config = dict(
    model='image autoencoder',
    dataset="rendered roads seen from a driver's seat, with toy cars, trees and houses",
    train_examples=145000,
    image_size=64,
    crop_scale_min=1,
    horizontal_flip=False,
    translate=0.12,
    color_jitter=0.1,
    bottleneck='plain',
    downsampling_factor=8,
    encoder_arch='resnet_bottleneck',
    encoder_norm='batchnorm',
    encoder_activation='relu',
    encoder_channel_attention='se',
    encoder_drop_path=0.05,
    encoder_depths=[2, 4, 2],
    encoder_kernel_size=3,
    encoder_stem='single',
    encoder_avg_pool_shortcut=False,
    encoder_widths=[128, 224, 384],
    loss='mse',
    latent_channels=8,
    decoder_norm='batchnorm',
    decoder_activation='silu',
    decoder_widths=[48, 96, 192, 192],
    decoder_blocks_per_level=2,
    decoder_block='plain',
    decoder_attention=False,
    decoder_upsampling='nearest_conv',
    init='kaiming_normal',
    residual_init='zero_last',
    optimizer='soap',
    beta2=0.99,
    lr=0.0015,
    beta1=0.95,
    shampoo_beta=0.95,
    eps=1e-08,
    precondition_frequency=50,
    max_precond_dim=1024,
    merge_dims=False,
    one_sided=False,
    adamw_lr_other_params=0.00077,
    steps=18700,
    batch_size=128,
    epochs=16.5,
    lr_schedule='cosine',
    final_lr_fraction=0.01,
    warmup_steps=930,
    weight_decay=0.1,
    adamw_weight_decay_other_params=0.05,
)
Rows from block 2 of the encoder of a small image autoencoder, named by matrix and row number. Rows with one number belong to one channel. Each number is 200 + 20 x the weight over its row's rms, rounded and kept within 0 to 999. All counts start at 0. After the name is the row's rms in percent of the matrix's.
After each channel's rows are labels from the 100 images, of 14976, where the channel reaches its highest value: "peak on" is the class under the peak. Only what is clearly more common there than usual is listed. The data: rendered roads seen from a driver's seat, with toy cars, trees and houses.
# convs1: 3x3 conv, stride 2 (encoder.blocks.2.convs.1.weight, 56x56x3x3, each kernel summed), inputs 0-55
# convs2: expand pointwise conv (encoder.blocks.2.convs.2.weight, 224x56x1x1, transposed), outputs 0-223

convs1.46,112,197,197,198,203,194,167,202,198,212,228,215,213,164,198,225,192,186,207,161,199,195,181,174,217,195,195,189,202,235,197,184,243,183,217,182,158,232,183,188,224,184,163,222,236,205,200,222,178,215,172,220,216,184,194,205,184
convs2.46,109,226,193,181,193,199,191,197,174,181,204,233,201,214,214,189,191,228,207,194,217,198,209,208,180,203,162,204,202,205,243,229,190,194,164,187,168,209,231,186,200,212,177,171,175,174,193,201,172,214,197,211,212,191,201,207,198,185,184,158,151,190,200,201,232,244,200,244,192,225,211,205,211,192,188,189,187,243,185,201,214,158,213,166,201,221,208,193,222,215,219,179,229,185,178,190,203,239,216,219,188,197,199,187,162,188,204,188,223,175,156,181,202,218,216,197,187,192,224,219,173,170,205,226,237,198,198,207,204,173,204,171,175,184,187,212,181,207,203,149,203,230,207,199,203,217,189,191,245,210,182,196,201,175,165,177,172,251,206,214,229,223,184,203,223,239,225,197,196,218,207,199,186,223,205,198,220,213,202,201,246,219,224,170,197,220,243,183,216,204,201,216,233,211,176,195,210,193,194,225,192,218,205,201,176,207,212,204,220,196,234,184,213,194,192,187,187,172,214,196,239,186,217,197,209
peak on: car

convs1.10,097,186,171,234,212,205,200,167,227,206,197,206,200,174,200,221,175,193,181,198,208,176,223,227,213,214,219,189,168,191,208,182,204,203,210,219,177,184,206,187,185,206,213,155,217,179,201,203,228,262,199,178,211,192,162,195,220
convs2.10,101,197,171,205,202,181,257,207,196,183,210,199,187,218,222,236,199,186,180,202,206,212,226,189,198,191,247,210,239,166,216,196,165,173,210,221,201,189,211,213,224,172,201,256,237,192,206,210,192,172,157,211,206,203,218,213,221,161,211,183,201,217,191,187,229,187,190,185,201,212,212,218,198,204,181,213,209,166,218,204,224,224,192,188,188,195,152,179,222,188,194,186,208,176,189,173,222,226,159,193,192,201,211,188,183,218,202,191,186,180,220,209,167,234,192,223,225,224,218,197,192,201,202,168,226,181,209,200,211,194,204,187,186,221,193,182,208,193,207,154,225,209,223,217,238,197,247,227,231,201,205,177,228,168,187,222,182,211,217,217,221,185,206,193,199,206,195,203,208,210,199,176,204,189,207,170,207,173,191,239,224,207,203,170,219,234,188,206,205,190,234,217,208,218,226,172,174,224,237,155,201,204,195,215,199,215,200,164,221,211,162,204,191,188,195,199,201,178,201,189,176,198,208,210,160
peak on: sky

convs1.2,094,207,192,196,209,181,206,209,230,230,199,214,175,202,207,217,142,216,180,206,198,184,199,241,185,220,195,212,194,168,234,196,194,192,203,265,215,199,206,189,210,229,195,189,188,211,211,177,189,205,198,153,212,211,182,204,187
convs2.2,106,198,204,196,206,197,203,166,194,199,203,181,206,207,187,224,200,214,209,183,223,217,208,208,250,242,216,205,191,204,161,203,212,210,158,180,176,246,183,200,193,199,178,201,189,196,222,199,214,240,223,220,201,209,186,217,177,174,189,214,198,209,191,234,194,183,201,216,229,203,203,148,220,198,241,200,192,179,207,204,185,218,214,207,217,183,213,208,213,207,166,175,169,215,211,203,191,172,215,165,205,191,207,187,191,194,194,212,188,213,214,180,223,232,246,208,185,267,199,223,207,193,187,180,175,199,198,197,178,213,213,206,191,208,200,192,224,200,176,191,193,199,195,204,184,207,204,209,245,215,190,237,202,164,184,185,190,199,177,262,220,186,199,198,193,250,227,232,178,168,194,226,172,197,197,181,189,238,186,213,181,189,177,207,191,198,184,189,197,196,213,218,213,198,152,186,215,237,197,177,235,211,229,191,212,184,142,193,193,202,195,205,192,232,207,205,222,227,184,183,215,174,190,186,174
peak on: lamp

convs1.25,091,183,206,199,228,203,206,206,200,177,206,204,163,217,187,214,234,187,158,179,216,206,180,176,221,191,154,174,202,200,223,184,240,161,204,185,210,217,213,182,194,223,226,190,214,194,230,194,221,216,176,180,205,208,227,201,181
convs2.25,104,207,215,221,211,234,196,211,200,196,212,199,182,201,199,203,222,162,239,215,237,176,176,233,211,193,202,189,208,181,193,201,217,218,199,176,220,211,202,175,213,196,235,211,210,214,208,200,198,216,205,197,207,191,223,192,228,193,204,194,210,195,202,258,214,176,175,208,198,213,211,202,178,235,204,150,188,195,231,208,210,178,206,186,214,234,200,216,203,183,209,214,199,195,154,218,208,138,260,224,185,185,190,179,185,200,186,239,174,179,207,213,219,204,197,242,185,211,197,215,145,204,213,212,203,170,212,168,194,200,194,199,198,223,203,178,172,248,201,162,181,174,180,179,186,175,201,214,196,202,192,228,186,191,190,195,159,216,194,213,210,188,191,178,201,205,238,196,213,227,190,220,210,201,173,205,210,220,153,201,197,196,163,185,192,224,186,170,238,199,225,227,204,200,188,176,213,187,172,233,224,178,214,208,182,180,218,178,209,186,203,171,165,210,200,203,231,203,210,225,180,204,197,226,197
peak on: car

convs1.21,070,205,213,252,202,207,207,205,187,185,180,202,180,224,179,234,242,210,186,180,189,200,188,191,170,234,184,160,166,200,185,161,212,158,218,217,207,181,178,216,198,195,208,207,205,212,195,211,185,200,233,191,183,201,203,219,213
convs2.21,108,171,185,185,216,183,263,236,173,214,193,200,220,198,189,194,230,193,181,216,221,175,200,224,189,183,219,234,188,197,198,165,211,191,214,205,204,174,216,239,152,183,188,192,189,202,193,220,193,203,217,207,229,199,199,190,219,207,199,195,189,201,205,185,218,180,203,201,205,189,200,222,200,208,212,199,184,215,225,198,203,196,205,205,184,196,183,171,184,167,183,224,216,219,233,199,260,204,170,228,211,232,219,195,228,206,186,229,177,215,270,186,224,208,194,208,216,173,175,192,215,205,181,169,200,232,212,171,190,219,210,242,208,212,216,214,214,245,192,228,208,169,188,198,215,205,182,174,190,202,193,208,210,200,230,200,190,208,181,193,198,164,214,188,193,185,170,202,195,173,203,219,201,219,191,190,203,194,186,207,204,222,196,237,196,244,217,183,217,215,199,201,187,178,190,201,189,212,217,200,222,197,194,175,195,214,182,174,200,264,196,175,193,181,223,183,255,183,189,197,211,214,257,226,213
peak on: sky

convs1.3,132,193,201,196,205,223,213,208,207,217,223,280,220,227,227,196,195,203,164,217,210,193,208,207,216,211,213,172,223,198,195,210,206,204,207,207,188,200,175,183,196,170,195,180,203,196,236,161,221,199,197,193,241,174,216,200,196
convs2.3,102,212,228,171,194,215,193,193,174,224,194,230,219,201,205,216,179,193,190,176,179,202,207,188,187,186,205,195,223,155,216,194,261,209,213,179,169,190,203,212,222,205,157,191,192,145,207,185,208,242,203,219,196,213,201,165,174,205,201,183,190,221,198,189,152,201,206,221,199,164,207,190,211,192,200,183,168,223,252,176,240,195,184,183,199,175,221,183,217,200,194,178,182,209,230,218,196,168,224,183,179,153,211,208,205,229,212,195,218,211,184,199,186,217,155,202,207,220,223,186,195,191,210,161,215,198,164,202,189,183,198,210,222,163,215,211,207,207,242,191,185,229,194,194,211,222,148,209,186,171,199,236,200,192,188,211,206,188,189,177,177,205,201,179,190,229,194,194,175,187,204,190,193,195,226,183,200,194,200,172,211,192,171,187,219,192,230,170,209,205,214,184,204,196,170,209,206,180,201,232,182,229,177,187,210,205,203,235,199,203,206,264,205,216,218,177,192,222,196,193,196,214,203,172,201
peak on: car; truck

convs1.7,088,176,212,246,195,231,210,197,251,176,206,199,200,147,164,190,197,198,168,224,219,211,185,216,174,219,201,203,207,216,201,191,233,200,203,195,202,185,203,184,221,218,204,188,211,192,193,178,190,226,210,228,206,190,159,201,186
convs2.7,103,181,234,206,192,215,208,207,205,176,197,162,213,187,177,173,187,182,184,216,165,223,171,237,207,199,161,172,156,232,178,181,172,182,214,196,221,199,173,200,200,212,207,186,216,196,229,215,205,228,224,173,192,190,163,220,196,202,183,218,217,187,214,186,183,199,210,190,179,185,185,172,203,198,213,215,197,186,220,186,212,199,191,203,200,239,212,211,184,217,179,198,214,175,207,202,198,230,202,180,182,189,177,143,217,168,193,221,182,202,177,173,213,183,188,197,196,211,207,191,194,219,213,181,180,173,193,213,214,189,231,226,157,192,181,203,187,198,218,237,210,182,216,210,209,223,231,218,194,206,238,187,229,222,194,226,192,179,201,189,266,211,211,192,183,194,219,216,194,172,212,213,190,183,197,194,194,197,199,145,204,165,203,224,205,186,207,208,187,196,161,207,178,208,209,213,188,194,212,206,181,132,220,203,203,228,233,184,195,169,177,201,187,230,236,164,174,192,200,188,167,219,199,194,211
peak on: sky

convs1.22,107,182,187,179,171,211,213,182,215,192,238,189,213,207,214,189,217,172,168,186,213,202,196,211,194,227,222,211,179,208,216,197,208,191,203,234,193,195,205,172,175,227,202,176,204,218,194,173,219,261,180,183,169,194,209,230,231
convs2.22,096,227,180,188,198,173,214,171,188,208,175,211,174,192,203,178,213,232,188,209,206,166,213,164,228,217,218,159,193,182,180,222,178,215,202,220,202,191,211,155,168,198,206,193,206,193,182,182,196,198,195,180,193,242,214,193,207,199,206,198,203,193,209,223,160,218,224,209,178,189,205,206,201,188,212,182,209,177,157,213,209,197,227,186,232,154,214,220,224,171,187,180,198,198,206,211,206,210,214,209,199,201,226,218,204,254,194,223,230,200,187,188,197,191,234,170,220,220,184,199,219,197,207,202,144,182,199,192,227,189,147,205,212,196,191,196,230,211,191,209,230,228,236,179,229,180,174,206,198,212,203,164,206,184,179,192,218,213,188,169,198,208,181,219,201,184,196,185,195,198,212,185,225,203,217,229,236,184,212,210,219,222,182,235,208,206,217,193,203,216,222,200,177,208,206,203,240,202,184,202,243,225,180,197,253,182,173,219,186,190,142,207,196,223,163,187,174,192,203,168,211,213,216,191,196
peak on: sky

convs1.4,109,172,223,172,184,216,185,192,189,167,215,199,216,228,192,185,201,192,224,185,214,213,230,205,180,163,218,161,180,228,204,229,212,179,185,198,188,159,179,182,170,200,207,208,176,232,217,202,212,220,191,221,221,196,181,201,228
convs2.4,109,165,193,190,218,217,207,193,213,214,225,184,162,212,223,194,229,196,184,189,187,146,232,196,190,233,194,228,187,175,206,173,169,170,188,221,193,192,198,213,198,215,193,182,206,186,210,203,210,193,180,220,166,185,212,174,233,186,210,193,165,217,220,246,238,218,214,207,192,181,213,200,187,202,200,183,183,212,178,250,196,196,265,222,183,160,203,155,201,177,206,200,228,197,215,192,216,203,185,196,207,200,220,183,225,185,196,211,206,231,226,183,197,221,200,192,222,217,215,187,211,217,198,175,220,165,201,183,223,189,179,190,203,265,180,186,193,200,198,207,190,198,226,227,243,200,182,194,203,205,211,162,212,193,189,162,229,197,202,232,217,181,227,231,211,179,215,205,184,189,223,212,180,189,202,218,186,199,221,162,215,218,235,207,191,200,211,215,203,209,166,202,184,208,209,203,217,181,237,186,205,183,226,218,217,195,191,187,201,197,222,162,182,220,246,199,239,187,195,212,196,217,204,205,201
peak on: car

convs1.14,139,206,183,179,213,208,209,209,219,197,215,226,176,179,202,200,154,185,163,171,177,212,188,231,225,204,211,185,214,199,220,201,217,210,190,240,180,226,207,175,182,210,193,220,183,213,212,224,223,222,201,184,233,184,196,151,213
convs2.14,098,202,230,181,210,202,190,213,209,224,197,219,207,185,234,194,173,212,169,188,212,203,175,181,171,202,222,180,210,218,179,185,217,184,194,177,160,237,213,176,202,210,224,220,231,204,216,214,202,204,192,142,199,225,185,208,226,205,189,197,180,220,176,208,173,217,198,209,175,244,185,222,193,216,215,192,235,191,222,195,184,170,189,187,204,183,217,187,226,172,190,223,224,222,187,196,206,188,168,182,197,228,203,172,202,163,191,231,209,237,200,203,193,176,182,237,194,234,198,203,212,154,203,210,223,205,209,213,220,201,170,157,204,185,207,219,164,209,216,219,190,218,224,196,184,199,187,212,227,220,160,193,221,183,206,192,217,200,190,183,217,156,200,218,202,233,152,207,158,210,166,220,226,183,210,186,210,202,188,201,212,194,213,188,181,220,222,159,242,212,229,187,198,158,212,176,210,219,175,207,190,227,196,158,206,192,214,193,204,212,215,165,203,185,180,201,199,190,196,196,220,184,177,184,182
peak on: lamp